A small contrastive image-text model, trained from scratch: encoder layers 8, 97500 training examples.
Rows from block 4 of the text encoder, named by matrix and row number. Rows with one number belong to one attention dimension. Each number is 500 + 25 x the weight over its row's rms, rounded and kept within 0 to 999. All counts start at 0. Numbers have three digits each.
# v: attention query, key and value (stacked) (text_encoder.blocks.4.attn.qkv.weight, 576x192, the v third), inputs 128-191
# proj: attention output (text_encoder.blocks.4.attn.proj.weight, 192x192, transposed), outputs 128-191
v.32:516460514490493530483478546579472424532463512512504520450465515498526505517517511520483510493510431481523498483498520486493538546484477495467518486514463491534507487511520486488508520521498500
v.33:482470441497438490489523502535529520502448518520507522514503469517468443511482505487544514473436475512521577514491533472522480478517519518498508492515509487471483511493533516500529506475476534
v.34:512472499473480525522485495538466529492510504490500508506478506499530428509523462517513541488496490519565516485507528526501456548503496481507498514518487493477490496525501494524462515477507498
v.35:495495502510500505520486529465443521469479453511539490487482470513474506526519529461467497494493494514515466563493463502511507448531489455493539493486495478459449515548508494492487472498506504
v.36:522500487500514496568483487515540480507510451494444539499484497522531512482509513514468505507534509435483483494522521509528458517474474487510481495503510555546487475517534495525506505537490480
v.37:522523489504477504537513505509490467502477464510524509469461536503486494488518506529512532493537482486488482462477489527527526540506483457488497474527492496510474504553490520478523494526490508
v.38:549527509520477512437526525521547474458493476502478529522498495488510498524474471546547526508480499455538512479531514496496519488501511481522504509502493514559514509464469480510506510557488492
v.39:547508494524514499527495455453491488500516533485491471513520531499496510499506484469494493530514525478456525483515486501490511543455493502521508485528510538490519542508488488472496505476505506
v.40:485486500475476505470539501490520517518528473478480492514524505483491489466511505482506456442493455480539520485500466463512496485501495478514462496500530483499521522553487439500486474526496485
v.41:471513485501484464490499489486530543509475563513498517480558531484509494480500511508499504467496497508471557511539490489481525531474476504480532455491517519485499532460561494488485514481503497
v.42:524546475499471508478500551506469475491484490493539461505486508477471505500482530470527509460485493480527486503460504497534541511531477496514478488503515461487483473498498496522478464498521481
v.43:493529473500519480491437469501499518495504482531511513511482516467472489491527481506471533471487512457493476480519494532501455515533504485499478527499535469515429502512512489464510532506494469
v.44:446506518501478498507495566469525517546514489500516498507534502507499513489452477468520473536501493528481521528500508505476510442517505503474536495486452475488501489482507520493501540495492493
v.45:493520487520500521533460490461464484510442500470501482460521493474491463515488502440455532487526528510483481493539503520508476470470541488506495462482514541502467482535458470516499552517530510
v.46:493488534510514473519553492483539556510508537538509485499566475533513540463514443534479545505547522503492502503520481501472480517480509485481478492503491534522499498453525482507494518476492510
v.47:461473510510525476480541502479496513493502438454521526486506509528490544511530470497493502510533495479491470511475516501494478504552514511473485524489494467529450469489517512482486527502506506
v.48:455515519492462487498501484533508480478481456533471473494485475514528485494458507431483508490480517466514471475518498527478483473475502503503493485530516495526487499487502495464516520508540520
v.49:476516449505489498471485530546523514490521490504536522507495504511478430530494522509459487450515504505540489464512533499492484486451471490498502490466557492465505520492531514512543520482512484
v.50:513500507512503470481525494525509566497481539472494564503489500482494533514503486507501510492480526534508512468495472493544521482479500477510500488461467488503519451537488495444500491504512533
v.51:498475484506521464536471465496490487503496516523553516498450506463486477481479514494530455499485477510523484568433510532512534470508489519500510483509476480472517526542484491508504495475485503
v.52:513555524479478466484490494484513479520548523533504501535496524504494518483488490487498504511453533552487472533481517498550519473517511491496554523512492536483527503481468520507510530502511510
v.53:486486491507553488482520511501461544471532510524491508476484529477539533475474497544508475514540522504504483522475488497489483499480509443509483497514464494529537513512475535497497498506495493
v.54:492511498477495465474513528518490486476510485531497493502517536495517534515488478525504497498495494477494485548504512512516487475493526519492474502496463492500503490474468501478493511508505526
v.55:464508523492487461475483502497533524509512477504496467515493476517489513531508544518472512515479502495480520486497438496496536495536533499474528482518484508554568492478491535474547471492485485
v.56:504547495529535490484493511479517482493500511483535513468531501515471509488515490464474510455453522527480437488524481506546528518499500507506550483447518492489474480491502483463524508459485497
v.57:497508468487494492532496494483470491543469524531497469511502524518454510458507512520540525542514476486482481502485536517530463487506508520515543474486484527441478492494478436487466475521522502
v.58:522511498549477511536515510483494497495511530517523501496490500539515519514469511494444495498488506522519495505490512517482491502516466522518528467460515514489490530527536436489487524499531508
v.59:449520489491517505470508502504507505501515477505526568477499442453535519509510502505492487451489515507497482520461494467496493522529496463512461501446466541472525467503510509496471500514413541
v.60:526501522549458496492513474549482548508540504518456487502475472472550499489511498467476480520520521496489521520515520474537538470485506442469472532502501505525522486537499512526538524542491505
v.61:497480458497469446529487466489514492491534497512527521527532453500462530510503538507479527494508517529532533474494509537499470485447503499515495512489502498515496496511489527485499469470496515
v.62:517477513493480476515533509469522500512537528573510506521506477541519526463488499474466501509483450469499535472523531505495499505485491533515524520445479543589562470514498521477475505514471515
v.63:497461456508494465502483487505488489461506545547545529490495471485453484492492477492523511492533492461500499456496506521492513510484508492488471487513504488526505473526502538525523483515532501
v.64:449534463483517457485543524515542440515493461494525488484553497518509544504543528500512464474489442469533521488532490485484493502540518535495491527444490512503463508437487516462518484524503522
v.65:522523537491494499516481463483479504518526488549470559496458493508488521495467476487500503511548516478468480531502516501521501507484518477452459512481456506542505448473493484488526529531526518
v.66:563532520527552543492476506527518478535504511495545468497487500515472503507523512508472476485478468515494465495507547481505504494497505503517540495479490548472455490467521462536515505495476532
v.67:466532465501499508457505468481557489477486485487502505490505574485500492507537459450495540498474482441454484462494460520505479470514512484500510488484527462487456502419494496471509483502501511
v.68:503470509489411501493518563555483465529448511489463517492497510471548465490468490513522462494524520495500490495465502495476528491509472492497507499514525495454508495484495511489487478486497530
v.69:531481495478515514501516485464510487528494472484484483514459522505513484531462451500501494480500478454581502484506509521550458504513507502490515492477534498522509504531535488497532533512502485
v.70:477531510513463554543461486524473472525460509523490522443448478500493498492508544493483520493536480516491512492507518529478475493473507451512474534509485478490452481512530483521489521511457498
v.71:487478493479448486493522485519485535508465491469498462509546517477483487454493502504467475502487477506484500509592494517517515516456524469479524524523476473501553500499503487482507532494488506
v.72:494487484518493522460501501532459540498500549501501475480466497499502463502505474487499507520519513524482490537509512489520542481479460478502520490483517470492413507498526522542446475491518522
v.73:517513517502513496482504471496473522516485463510481514531490492515485491544459522481449498485513461491488495489478468533475508454470472473498516473539487450485518548488510505483542523506512469
v.74:480530537493515523457492544517530523511489506549493532456476500467552513525490490491512519512489520504538479487484503491495512536558489485540492487499490533516548472539498489519493498477465490
v.75:479493468495517506507517462487509489509532539519485476530507508548480515447541482482481515507474461556432515443464497475457498480454519494476490507508483535512510523474502468489507518499506535
v.76:505507527542470518458494507535513516486514491515504540533525476468516516527501509488548492505537515534463479532495506446521518517525548473540471524520480498493480477490506535518514536494466513
v.77:545464533527502485469484481458486535518489489484526524485515454527496502463508513472499502509528517545501502501511444521558479501525499521538510516467484490503520489537460504476534521450530437
v.78:472491506511473464479492474497499557493494491521508442520463443492473457517492561506497517516485483507516490461498512516512505469495463525491476506520486504487526477503480545500466487469452484
proj.32:490529500469486489513484521484506527494479456504476484531536464549463494475486484480495474509498514477497521518507487492490480537528486486505519517496541499513525464465498500485486498456477506
proj.33:523550483482536466495528488478500490514486482517496533512506521487507512529512512523497440475506484517499490470466500509532488500474491516519455475473468545522538504511467487501490496506525490
proj.34:489557506508541470460554524466472476486484529507509473494531467494518508476475457479494497528506543497507490496513510483470491522544499497507506463495477515458486482474538510505511550518505487
proj.35:490469492510538492493439484562472500533512518491525476485461476498497484547475496493489533479495534510458512480515516515464496468501495495489496469497514516561499531514490515503488510524509510
proj.36:518466504528460479516514536468459479459477534551505500536503528453471503518534482474493505561489528496513502499465497464476489491483500522526463524532477468475528514456467486488482476508525536
proj.37:497526518494497482487478488447491490505540500502489539477551492568499504518480485495484483497503466503483530501508508462520504515521507519518489465493512504528499496509521484533495535471511505
proj.38:516475507472499486509524509489492567511503515500495497507530495539483505501489506515507493485517486542518465464459457472514487510507511520478538480474496525527513477448532542483501498449493500
proj.39:503516513516439496495497520530527483442532509495523517474529507499492499464518517560518519473490502476524488494534508516488580501481539526487515531498524459454536511545523477513518507496511506
proj.40:475485497472483518530454472490483560526474517496503474523510483498510496524474504518509525538572481509496515523453514505480485482447473529512520502540447553480515476490511562487509492501518501
proj.41:485500477434481486523549524473490499490499467488470499530465486451511481505474507499490442548511516521512498486479493491490496535481537521440475528500443496496534491541471504477498501503505470
proj.42:476481501472518466513456500487521536518520507485466513510482461516552490522492479510486503462545536507517522532536510515469498534490446557528522525490536477504476513504474557510526494462504508
proj.43:499514483513504482535458542473472472505487512521465495460489504471514506503472496507517482513552516518543518482484483503489513531504521514483473526468517494475540515501493496486497500498493508
proj.44:529518515477516522500518498531496479513488479485469491518485509448511495495502497489506492499493474528480496459513483499531504505500496460473535438511484518539489501502482522515500479517524514
proj.45:516494482541512510482489537561509485489506536472525470511533495460468511506492498510494485507490515514532494519482452466509474463544497524552578517494513500502519504487530497454497449464506486
proj.46:524473514528482548527529500468445439481444465530458518515495524466487484499512530501495490499476507525464474510488497465504499506488566483471474518517462503433454503524464454496497486558515476
proj.47:541508483498518482514459486517489530530486510488469482436516510475501476499506501492479542513488504495493508471480518500530495505504510464509531440470546487468471495499501491517526491535490502
proj.48:484506495503473546532532472498495510504495546490501494509536473460455509537499467524519518518474460476507532485469532538477531509491493528552472517549525474489483485500492460527495460550510493
proj.49:492531530508488502471491466523523479526503488478492503514518493507541500486514482540481483529541515531497522503526495485533439502534497503456498440519462515521522504547480526516488460498470490
proj.50:522489512485470490453480456477482488535524518409518490501462495523504467494484550527501469517474475476518539478475445510481536504474537561498492473538474483508518487487487503507486480519485469
proj.51:451529500510491498449475436464482502472495487485470521516523451493513495516494492470488498517471517474506495467513484474481505481483512495499507482480499542472493497457450502486504506522498469
proj.52:460476471524540452529507541459507516503502498484446542475540499526493507500536476528483478486496476474470468513509519481464518511455519510530450492509515516549468517500515529529496491528510493
proj.53:471492495472517471500502491461516452509508526496455511525494431502488492521502495479502469508501511472520524515500507506510474541468528577440467475520495523513487513510515503476520547474504493
proj.54:438483511547547488475473487478489527541493488476435508482479465486484520518482492499489481522500517482478486524489489553493511521482483486485497471466498505541488503520521496529493514529488483
proj.55:537476543482540503502509505476479497505509485460506502489472565532519484509513475549498513529509492518518505484501504510503501468496431507517501494472521515432440514476499499485515496562521484
proj.56:533496525494497529485499515499501548534487487475475520495483540490489495540524489476493500527518497464506494451455469468448472472499502457480479526544475531576502525529478516505510482524502485
proj.57:506503505500473533506492515512471545476503505520532459521485471488525499498518526471508451501489498552483495517514434454520538497463556460513532528423532453510485504486513504517497536501473521
proj.58:493465511447475513483475519521474513466520518480453493510531472491471483514492501494484488469493521483510513498485516503516465514522513497521491543542462485532495540597510494529496467471499493
proj.59:551451523546527509495526515530477496519474466433486482528510531540508489489478565527501533498499495454519508553522486519465525472487488496480510500549458475541509490539522515485489524503488515
proj.60:463513502521517493515524513470517450506466534502497492480475523492457464499497467514500505474463490494520531495507550493459467510486515575489512496503493475496512500504541511551484481454490497
proj.61:516512487495565468557468525491491486457491479523405535523450508483506504477522491486502477483491527473508481522508502507538467509508503471515456478535529513489540490510531518534490511505501491
proj.62:523507498496522509524503484505505505475484484499510460480489555546509528509479503504524473500502530514503534496552516481513539535478543500508485552531489455480521524493507455498495488502510498
proj.63:502506474495505515492507496470559491495475471538492506492488579521532526499514477488477491481482506513508542477488476487466481515500463541485484511518524527503476503454505470465472535490497494
proj.64:475500522488475495484500509520503504506480488492497534493487510487513487515435451546484508495517527530522459529507498488507446507495476465482539507539486474475453501514467509529480479505492503
proj.65:454522468521509449539503486512490518525484480490514489480481521518498499523536494572499476473473497502499508500533474499485594519483508547489490505501478514510481500503532525508507477490513519
proj.66:514481483537478501536536518463489599459509504497532510538487523524556496474494510474521521494540507515501493502537495494546540459480529520502501514506496461518508494514532492524505505490470499
proj.67:499461540467488497501504492507488523501487490517567532491494520504486504504469455507533516484493529478469478482491506507490438525508476432503456544537465513476515510486427470531519493470467500
proj.68:506483497473518501512518490500500456506538481517527478486465519519504521520448497510512535486509521474499525513436548532512463534522478519490501460513476516515496474460477488508502505526523506
proj.69:467555553456525454476472503515513505491520533527482511501493505492506523524482516522504502503523495504494481520520551459520484467475529517482490516531504514528528530525494507555515484461494514
proj.70:560496492545530488509525479546485489518559488473511516519533520525558475508439529512458543499497494482505483507535483466540487493516475498474526460536507496511497512510524437494519477493512487
proj.71:490522542590504518495492516520483503508517492523521498500503462519535522477526485535496517518489490512494512481504518523510517517508500495558503492470506527492499498469506463462510484518531495
proj.72:540490487520525468552508499511495462505520483487516529534476481492493501488511473536497496462518495517527514489470551507539463477469526495532491512480525501505509490513543483505487473499487488
proj.73:468521514478467506500484511489493486469498506444473501496528487511489478511510488546518543507463445471507506493467522460520487467511494537455478495497496500509456505529512464526486465529537515
proj.74:527447498445542530513483516516491463519526492435506486525496493514464507494485561485486482492551474475480513542463501497510494464467516520484505501491491480478517508505490530500500506483476503
proj.75:498521516535526498495536530486470518499500493522505513477499486519519522507514506507488513503491478526528449510604525500492513512513482500504515491509521465561487486467479469540486513562495491
proj.76:442471516514492521515504443467466491533487562472503481485534498426464521463532485463494490512524474505449515483511486519454529500503498511452501477482488479537539494520482501498526492515483525
proj.77:520494500517499487512542489520488537508520502474491496482523511527469493456517508475506514501496494460452448517518499510505536508475564504499480520502469516442549479497503514505503524479451507
proj.78:576502427493530507511504518447495473498500495473462488537514497499504504475480463503465479486515494516509522493500489513483542505447513505543484489472530525504460510519523499509478501537484488